Rows from block 5 of a small sound classifier, named by matrix and row number. Rows with one number belong to one channel. Each number is 200 + 20 x the weight over its row's rms, rounded and kept within 0 to 999. All counts start at 0.
After each channel's rows are labels from the 100 clips, of 14848, where the channel reaches its highest value: "lies over" is the class under the peak. Only what is clearly more common there than usual is listed. The data: strings of digits, spoken by a formant synthesiser in many voices.
# convs0: first width-9 conv (model.blocks.5.convs.0.weight, 112x112x9, each kernel summed), inputs 69-91
# convs1: second width-9 conv (model.blocks.5.convs.1.weight, 112x112x9, transposed, each kernel summed), outputs 69-91

convs0.21,208,206,134,166,214,238,218,187,219,200,225,212,217,203,197,173,204,216,210,199,202,212,235
convs1.21,186,184,221,160,189,168,221,190,160,196,184,184,219,194,189,189,209,207,208,193,215,190,217
lies over: /ʌ/

convs0.17,207,216,188,189,188,216,197,190,234,178,242,203,167,216,225,190,184,216,206,211,204,203,187
convs1.17,165,180,234,231,219,210,198,186,217,210,237,173,179,213,197,220,181,201,212,210,186,195,220
lies over: /s/

convs0.39,202,220,165,198,215,172,199,189,198,226,205,181,211,224,219,209,167,223,182,196,180,212,208
convs1.39,205,196,166,187,216,203,199,229,208,185,205,223,199,186,164,202,195,205,209,193,211,159,164
lies over: /aɪ/

convs0.51,170,211,175,199,205,184,201,210,189,199,164,216,211,208,188,207,211,232,191,194,194,203,230
convs1.51,191,182,211,191,192,185,208,203,188,193,145,190,169,180,221,210,193,214,194,199,166,182,220
lies over: /s/

convs0.49,199,171,207,198,194,189,203,193,181,222,178,133,193,191,211,181,222,214,199,201,191,152,146
convs1.49,182,223,190,174,198,136,227,251,188,197,196,155,200,203,199,182,197,216,190,203,208,236,171
lies over: /aɪ/

convs0.7,180,185,234,172,202,181,203,215,209,199,207,190,198,213,184,203,201,178,222,179,173,207,232
convs1.7,188,208,158,200,199,179,214,200,200,200,208,205,186,178,198,198,198,203,194,271,195,198,192
lies over: /ʌ/

convs0.57,177,151,216,195,165,185,194,220,239,204,212,187,201,218,178,209,187,222,204,189,189,196,188
convs1.57,184,233,231,220,161,203,177,175,201,212,165,172,200,196,187,196,185,177,208,171,206,186,216
lies over: /v/

convs0.47,181,256,198,207,203,193,176,221,184,175,208,213,182,198,204,197,182,228,207,186,210,196,220
convs1.47,197,176,200,141,224,196,172,206,210,191,210,195,209,197,183,185,205,176,214,196,207,201,170
lies over: /eɪ/

convs0.55,192,215,231,208,210,205,204,199,184,218,191,196,219,156,204,178,208,179,212,203,224,200,186
convs1.55,192,194,223,223,192,198,216,181,212,205,216,145,198,184,195,202,176,232,191,202,197,188,184
lies over: /aɪ/; /eɪ/

convs0.59,199,165,190,221,170,201,218,198,153,200,204,187,217,217,223,194,205,243,204,198,233,190,200
convs1.59,168,168,207,197,210,217,190,230,184,221,201,160,179,210,242,224,156,239,198,204,204,176,217
lies over: /i/

convs0.23,188,199,195,187,197,204,209,209,222,180,190,232,201,189,178,197,142,194,160,191,198,218,199
convs1.23,218,192,195,203,193,194,229,210,209,213,184,196,196,212,200,197,182,221,158,197,166,218,175
lies over: /k/; /ə/

convs0.69,228,206,195,219,152,203,197,215,262,209,206,209,184,209,218,195,192,202,205,194,170,192,182
convs1.69,166,219,198,211,198,220,180,208,189,182,197,195,208,191,150,232,207,204,188,187,187,208,211
lies over: /s/

convs0.72,211,217,201,212,207,208,199,187,202,195,218,209,196,234,176,188,154,194,170,182,209,204,195
convs1.72,207,198,174,230,183,168,178,180,179,193,206,227,178,181,208,190,202,190,187,200,181,208,211
lies over: /ɪ/

convs0.87,218,226,201,196,200,198,137,176,212,193,198,185,213,223,230,183,206,173,226,200,181,185,213
convs1.87,203,187,184,187,205,188,202,171,222,193,223,207,220,189,223,183,221,200,177,225,199,204,208
lies over: /n/

convs0.28,204,219,159,203,207,189,209,167,210,189,191,217,208,223,183,184,199,223,218,208,189,234,206
convs1.28,193,214,225,171,189,163,198,168,194,220,198,206,203,158,185,184,210,234,199,180,208,195,185
lies over: /ʌ/; /aɪ/

convs0.105,188,171,210,188,204,185,218,208,204,223,183,232,204,158,216,195,191,209,212,190,196,185,222
convs1.105,184,193,192,169,194,164,186,208,181,187,207,169,194,173,220,184,184,202,183,175,207,163,196
lies over: /ɹ/

convs0.20,247,184,204,194,224,212,214,199,168,179,204,205,165,192,240,206,238,216,196,199,227,192,184
convs1.20,181,210,185,234,232,190,193,212,190,169,233,206,93,205,210,203,207,204,179,215,182,222,206
lies over: /s/

convs0.60,198,204,202,217,190,202,197,164,189,215,203,210,186,224,135,171,197,189,155,205,213,183,186
convs1.60,215,172,185,207,191,178,179,205,221,203,203,189,184,194,179,212,170,212,171,201,207,174,236
lies over: /eɪ/

convs0.71,225,225,191,183,196,184,180,170,201,221,221,169,163,198,210,166,167,191,164,211,192,176,223
convs1.71,191,197,186,135,211,184,187,183,208,186,209,183,201,154,212,201,199,244,195,228,189,154,186
lies over: /i/

convs0.35,195,224,181,164,204,222,199,161,206,180,203,185,192,190,209,190,178,186,186,195,151,196,204
convs1.35,195,211,186,223,199,191,176,178,196,216,227,159,199,149,229,195,224,182,218,155,192,176,168
lies over: /oʊ/; /n/

convs0.103,175,213,234,239,190,200,212,202,200,224,206,130,208,244,208,216,226,212,200,196,229,208,237
convs1.103,198,185,198,173,199,198,214,221,200,229,191,166,199,160,183,176,211,204,204,174,182,199,184
lies over: /ɛ/

convs0.80,226,184,207,183,192,234,188,139,186,167,195,207,221,212,200,187,166,212,194,213,202,236,193
convs1.80,201,209,243,240,191,214,201,193,157,204,205,201,188,203,208,215,183,190,204,176,243,199,156
lies over: /u/

convs0.24,193,205,190,224,191,213,246,194,182,216,234,210,202,178,189,212,171,190,229,196,223,177,182
convs1.24,200,141,218,160,229,186,209,195,195,201,184,167,207,185,197,220,194,225,189,196,198,178,197
lies over: /ʌ/

convs0.101,187,188,212,200,198,235,190,160,192,213,191,220,185,225,198,223,191,204,200,200,193,217,173
convs1.101,199,205,220,184,207,197,210,218,197,180,210,214,182,222,196,187,185,192,209,204,202,153,175
lies over: /eɪ/

convs0.32,170,179,215,249,204,216,180,176,204,188,211,201,216,239,185,193,149,177,121,193,227,194,186
convs1.32,225,170,197,200,198,227,160,231,205,229,214,169,208,202,179,200,207,211,126,164,189,173,185
lies over: /oʊ/

convs0.77,202,190,207,200,157,213,186,223,190,179,180,195,219,207,186,221,204,204,210,199,181,197,209
convs1.77,181,193,188,201,206,200,217,215,168,214,195,188,166,180,215,171,175,194,209,156,199,169,194
lies over: /eɪ/; /z/

convs0.83,191,225,223,233,185,210,208,204,182,217,156,209,175,214,197,175,191,155,159,191,155,231,204
convs1.83,213,176,191,200,190,199,222,201,195,209,188,216,203,200,142,193,178,212,152,218,209,210,198
lies over: /ɛ/; /ɹ/

convs0.95,189,201,204,194,203,195,204,166,192,177,211,207,202,208,204,204,196,196,208,205,192,186,150
convs1.95,190,216,243,189,194,176,194,210,186,172,195,180,183,170,201,194,183,217,206,183,213,202,162
lies over: /t/

convs0.85,217,190,204,199,141,196,136,212,227,246,212,171,218,229,229,174,215,215,204,190,180,163,189
convs1.85,205,194,199,192,219,222,171,211,174,186,179,197,206,190,199,155,213,166,203,181,209,180,211
lies over: /n/

convs0.110,218,206,199,194,193,183,195,240,186,207,207,209,206,215,201,183,185,196,217,198,203,245,245
convs1.110,187,210,191,173,196,181,212,191,160,201,186,202,210,214,218,188,209,206,209,206,214,189,204
lies over: /v/

convs0.61,216,212,221,184,194,218,206,210,204,201,215,149,221,184,220,168,198,209,210,193,212,209,216
convs1.61,168,229,217,210,184,198,164,212,191,156,201,129,207,182,213,204,204,212,204,195,210,161,185
lies over: /v/

convs0.88,215,202,184,182,228,199,187,193,153,185,201,190,185,166,239,210,206,218,199,197,206,195,189
convs1.88,197,191,221,194,260,190,213,190,235,163,257,221,178,186,199,224,195,190,175,215,208,183,194
lies over: silence

convs0.63,200,191,199,172,189,188,211,164,194,176,215,215,233,202,245,191,178,205,211,209,196,184,199
convs1.63,170,193,194,187,211,206,186,238,192,186,203,197,189,220,199,189,180,196,214,219,221,175,232
lies over: /n/; /i/

convs0.84,203,237,182,211,195,211,208,206,203,224,226,198,218,210,173,176,211,213,195,193,212,211,204
convs1.84,180,169,238,190,198,187,195,207,220,200,200,150,205,179,203,199,193,220,231,197,205,200,216
lies over: /aɪ/; /ɛ/

convs0.98,192,204,222,179,229,188,202,198,253,210,198,209,221,209,174,202,183,187,191,189,217,189,195
convs1.98,167,202,235,202,183,195,185,196,175,198,195,190,200,209,183,207,180,185,184,179,184,206,201
lies over: silence

convs0.30,177,179,148,231,233,158,225,217,188,180,188,190,158,223,189,194,206,196,197,169,196,235,202
convs1.30,215,209,134,213,209,185,205,212,219,180,227,214,174,186,207,198,210,155,199,212,208,203,200
lies over: silence

convs0.94,200,216,196,223,204,168,172,181,197,178,209,219,189,188,209,187,206,195,214,201,222,161,163
convs1.94,216,186,203,180,214,117,186,225,205,185,225,199,232,175,206,184,191,187,218,213,204,227,146
lies over: /aɪ/

convs0.52,189,196,224,207,203,182,185,160,189,195,215,164,191,218,186,188,184,191,214,192,212,193,168
convs1.52,197,173,168,212,186,201,185,176,200,184,189,205,200,220,207,191,192,203,172,215,169,220,186
lies over: silence

convs0.37,212,238,170,192,179,176,220,148,174,215,212,233,197,222,209,188,155,192,182,185,223,185,230
convs1.37,210,195,193,187,188,197,214,232,240,224,201,206,179,169,202,212,173,177,170,222,201,192,169
lies over: /ɪ/

convs0.48,218,199,165,189,205,211,205,213,214,220,204,255,203,219,163,219,160,187,156,195,176,210,205
convs1.48,200,183,208,170,212,186,222,216,186,216,195,156,194,194,208,206,203,203,198,197,210,185,176
lies over: /ɹ/

convs0.29,202,215,195,211,206,196,180,200,182,198,191,206,199,233,189,191,197,198,211,198,180,204,213
convs1.29,190,209,184,191,205,192,200,211,220,195,198,216,190,194,192,203,171,214,222,227,194,203,228
lies over: /eɪ/

convs0.22,179,197,208,216,190,183,217,172,171,220,220,219,195,218,214,190,185,195,158,194,166,187,199
convs1.22,225,187,170,164,205,175,204,236,225,183,206,203,198,164,179,209,203,200,163,213,201,228,215
lies over: /t/; /ɛ/

convs0.62,183,188,191,208,211,179,184,213,155,184,189,183,190,214,207,201,219,213,226,209,185,193,196
convs1.62,180,221,220,219,198,206,212,217,218,195,193,204,156,216,225,208,194,199,221,199,222,217,209
lies over: /w/

convs0.31,207,214,205,149,189,214,233,212,211,213,242,212,191,206,204,201,189,214,162,210,206,191,211
convs1.31,201,208,200,174,215,217,200,166,195,195,179,188,186,193,201,213,197,204,188,220,200,136,216
lies over: /ɔ/

convs0.78,216,227,209,219,181,197,199,167,204,191,208,194,203,222,199,164,192,160,200,194,167,217,185
convs1.78,201,190,153,194,203,174,205,204,160,191,203,217,220,210,212,188,214,184,186,211,220,217,192
lies over: silence

convs0.90,198,183,190,232,197,198,197,238,178,186,234,217,187,187,210,242,182,223,167,198,200,218,210
convs1.90,203,185,178,170,204,190,202,183,205,216,221,174,211,173,198,181,220,201,206,191,186,187,200
lies over: /ʌ/

convs0.44,174,186,220,211,207,208,197,193,224,218,229,169,179,175,182,211,151,209,172,186,207,216,222
convs1.44,179,231,218,209,199,189,230,190,207,217,217,166,184,166,212,180,174,226,191,164,211,207,179
lies over: /ə/; /aɪ/

convs0.26,195,190,223,220,190,217,207,185,205,213,216,185,201,223,151,171,222,200,201,202,213,182,148
convs1.26,199,187,187,206,174,199,210,186,199,188,205,215,210,174,235,201,175,215,215,236,209,190,219
lies over: /ɪ/

convs0.75,191,190,201,240,210,205,210,204,211,205,197,196,191,180,184,198,194,232,206,191,189,213,200
convs1.75,210,190,180,181,194,187,207,165,198,190,215,230,204,181,176,163,193,193,203,164,209,194,197
lies over: /ɹ/

convs0.41,188,231,201,214,198,185,180,203,181,227,201,206,205,219,196,225,204,175,201,199,211,196,189
convs1.41,186,190,215,179,198,201,175,275,190,185,203,191,195,197,195,210,203,176,217,186,188,199,160
lies over: /aɪ/; /eɪ/

convs0.99,212,161,202,182,201,223,192,200,178,204,226,227,203,177,215,194,218,246,207,196,215,155,205
convs1.99,189,191,187,195,198,182,135,197,176,206,217,170,208,193,215,177,187,208,202,208,184,213,196
lies over: /k/; /aɪ/

convs0.40,185,205,204,211,206,188,210,158,219,207,182,155,183,232,180,167,178,164,199,170,217,209,189
convs1.40,210,191,171,190,151,184,205,146,222,187,194,206,192,200,230,165,209,175,181,221,171,215,167
lies over: silence

convs0.86,144,182,204,213,182,203,211,250,206,216,184,182,192,191,184,217,202,181,203,204,163,197,193
convs1.86,205,213,172,193,187,219,203,195,219,188,232,207,179,188,195,216,173,200,189,197,201,201,200
lies over: /eɪ/

convs0.0,197,187,169,206,195,189,216,203,194,210,222,217,218,183,225,242,216,199,212,191,194,206,196
convs1.0,189,181,208,215,232,195,198,212,174,180,245,171,154,203,189,197,198,232,183,184,233,191,207
lies over: /f/

convs0.107,198,175,213,186,199,220,194,202,199,190,205,225,207,218,146,215,187,210,230,200,201,198,204
convs1.107,217,200,175,186,198,206,212,217,201,204,190,204,197,202,171,210,182,220,207,177,219,164,211
lies over: /aɪ/

convs0.102,164,140,200,211,214,181,208,215,132,238,201,209,201,204,206,208,179,192,206,203,216,167,210
convs1.102,216,174,161,193,191,144,209,201,188,205,174,192,191,182,205,195,222,203,190,247,202,200,202
lies over: /t/; /eɪ/

convs0.66,206,201,172,191,195,201,184,163,202,203,251,194,199,153,180,150,176,180,209,222,222,213,191
convs1.66,215,169,244,185,193,203,205,244,210,211,194,203,198,203,189,215,190,212,224,190,204,212,196
lies over: /u/

convs0.3,209,226,152,185,194,203,190,187,196,196,213,195,200,196,182,184,220,178,221,203,176,201,191
convs1.3,196,186,215,129,206,178,229,229,195,185,207,196,187,199,214,211,184,217,237,167,197,205,170
lies over: /ʌ/

convs0.97,178,170,204,192,192,202,205,202,213,179,214,196,249,195,178,232,208,174,191,205,193,193,207
convs1.97,194,167,215,182,198,194,203,192,166,207,154,186,194,193,199,220,190,164,201,230,158,181,218
lies over: /n/

convs0.106,221,227,198,201,180,210,208,209,210,204,183,190,180,201,187,170,206,194,180,193,195,214,185
convs1.106,192,210,177,195,205,217,220,204,205,209,194,199,203,183,217,208,182,213,185,204,206,197,155
lies over: /n/

convs0.58,195,192,167,193,178,205,217,182,200,156,197,214,205,220,220,162,144,217,159,185,215,198,184
convs1.58,189,165,233,230,217,185,199,233,193,207,190,207,168,181,212,196,175,221,233,194,225,207,203
lies over: /n/

convs0.100,225,196,199,212,212,204,191,206,190,211,210,194,220,219,197,242,229,193,219,212,175,223,192
convs1.100,198,215,190,208,224,179,190,211,180,143,240,184,154,206,194,182,206,198,193,188,233,191,215
lies over: silence

convs0.89,162,182,203,210,222,176,215,200,205,251,194,202,242,221,190,172,203,205,206,177,246,195,202
convs1.89,175,171,203,194,200,192,210,175,165,205,189,223,210,227,194,203,203,202,164,194,195,190,218
lies over: /t/; /s/

convs0.14,192,203,172,215,184,196,214,191,196,219,206,154,183,191,211,172,164,196,199,187,215,201,224
convs1.14,180,197,179,198,206,181,214,177,187,208,194,213,202,196,222,185,197,181,182,197,181,205,203
lies over: /ə/

convs0.11,112,162,195,165,210,191,217,218,215,200,208,201,205,174,189,195,175,196,201,202,217,176,213
convs1.11,223,212,222,187,200,195,188,179,195,213,179,191,222,205,201,217,180,205,219,192,187,206,200
lies over: /f/

convs0.65,198,226,196,224,181,210,194,197,189,193,201,187,201,209,185,160,191,194,179,196,201,218,174
convs1.65,214,172,187,215,195,199,203,186,177,201,213,212,208,201,226,199,191,209,194,220,172,201,182
lies over: /eɪ/

convs0.68,206,209,181,203,199,209,203,179,189,182,189,212,196,136,201,193,197,212,153,175,172,241,222
convs1.68,207,217,235,189,194,173,196,181,191,223,211,207,194,198,195,207,197,196,161,158,204,202,183
lies over: /ɔ/; /aɪ/

convs0.93,129,206,204,189,216,190,196,208,231,204,206,219,189,184,160,198,157,205,186,183,203,199,193
convs1.93,189,190,194,194,232,178,195,170,206,198,226,195,164,195,245,173,197,222,198,183,184,206,193
lies over: /aɪ/

convs0.43,177,196,184,181,198,200,197,224,199,180,263,161,220,213,214,182,194,194,184,187,206,192,201
convs1.43,203,218,228,196,202,211,193,167,179,206,200,152,212,196,228,186,200,221,207,193,211,185,202
lies over: /ʌ/

convs0.2,186,224,210,239,206,217,186,190,188,222,206,185,193,218,182,215,183,199,216,207,182,175,163
convs1.2,208,170,200,181,190,201,181,168,204,197,199,184,240,166,218,187,182,207,215,190,245,175,198
lies over: /s/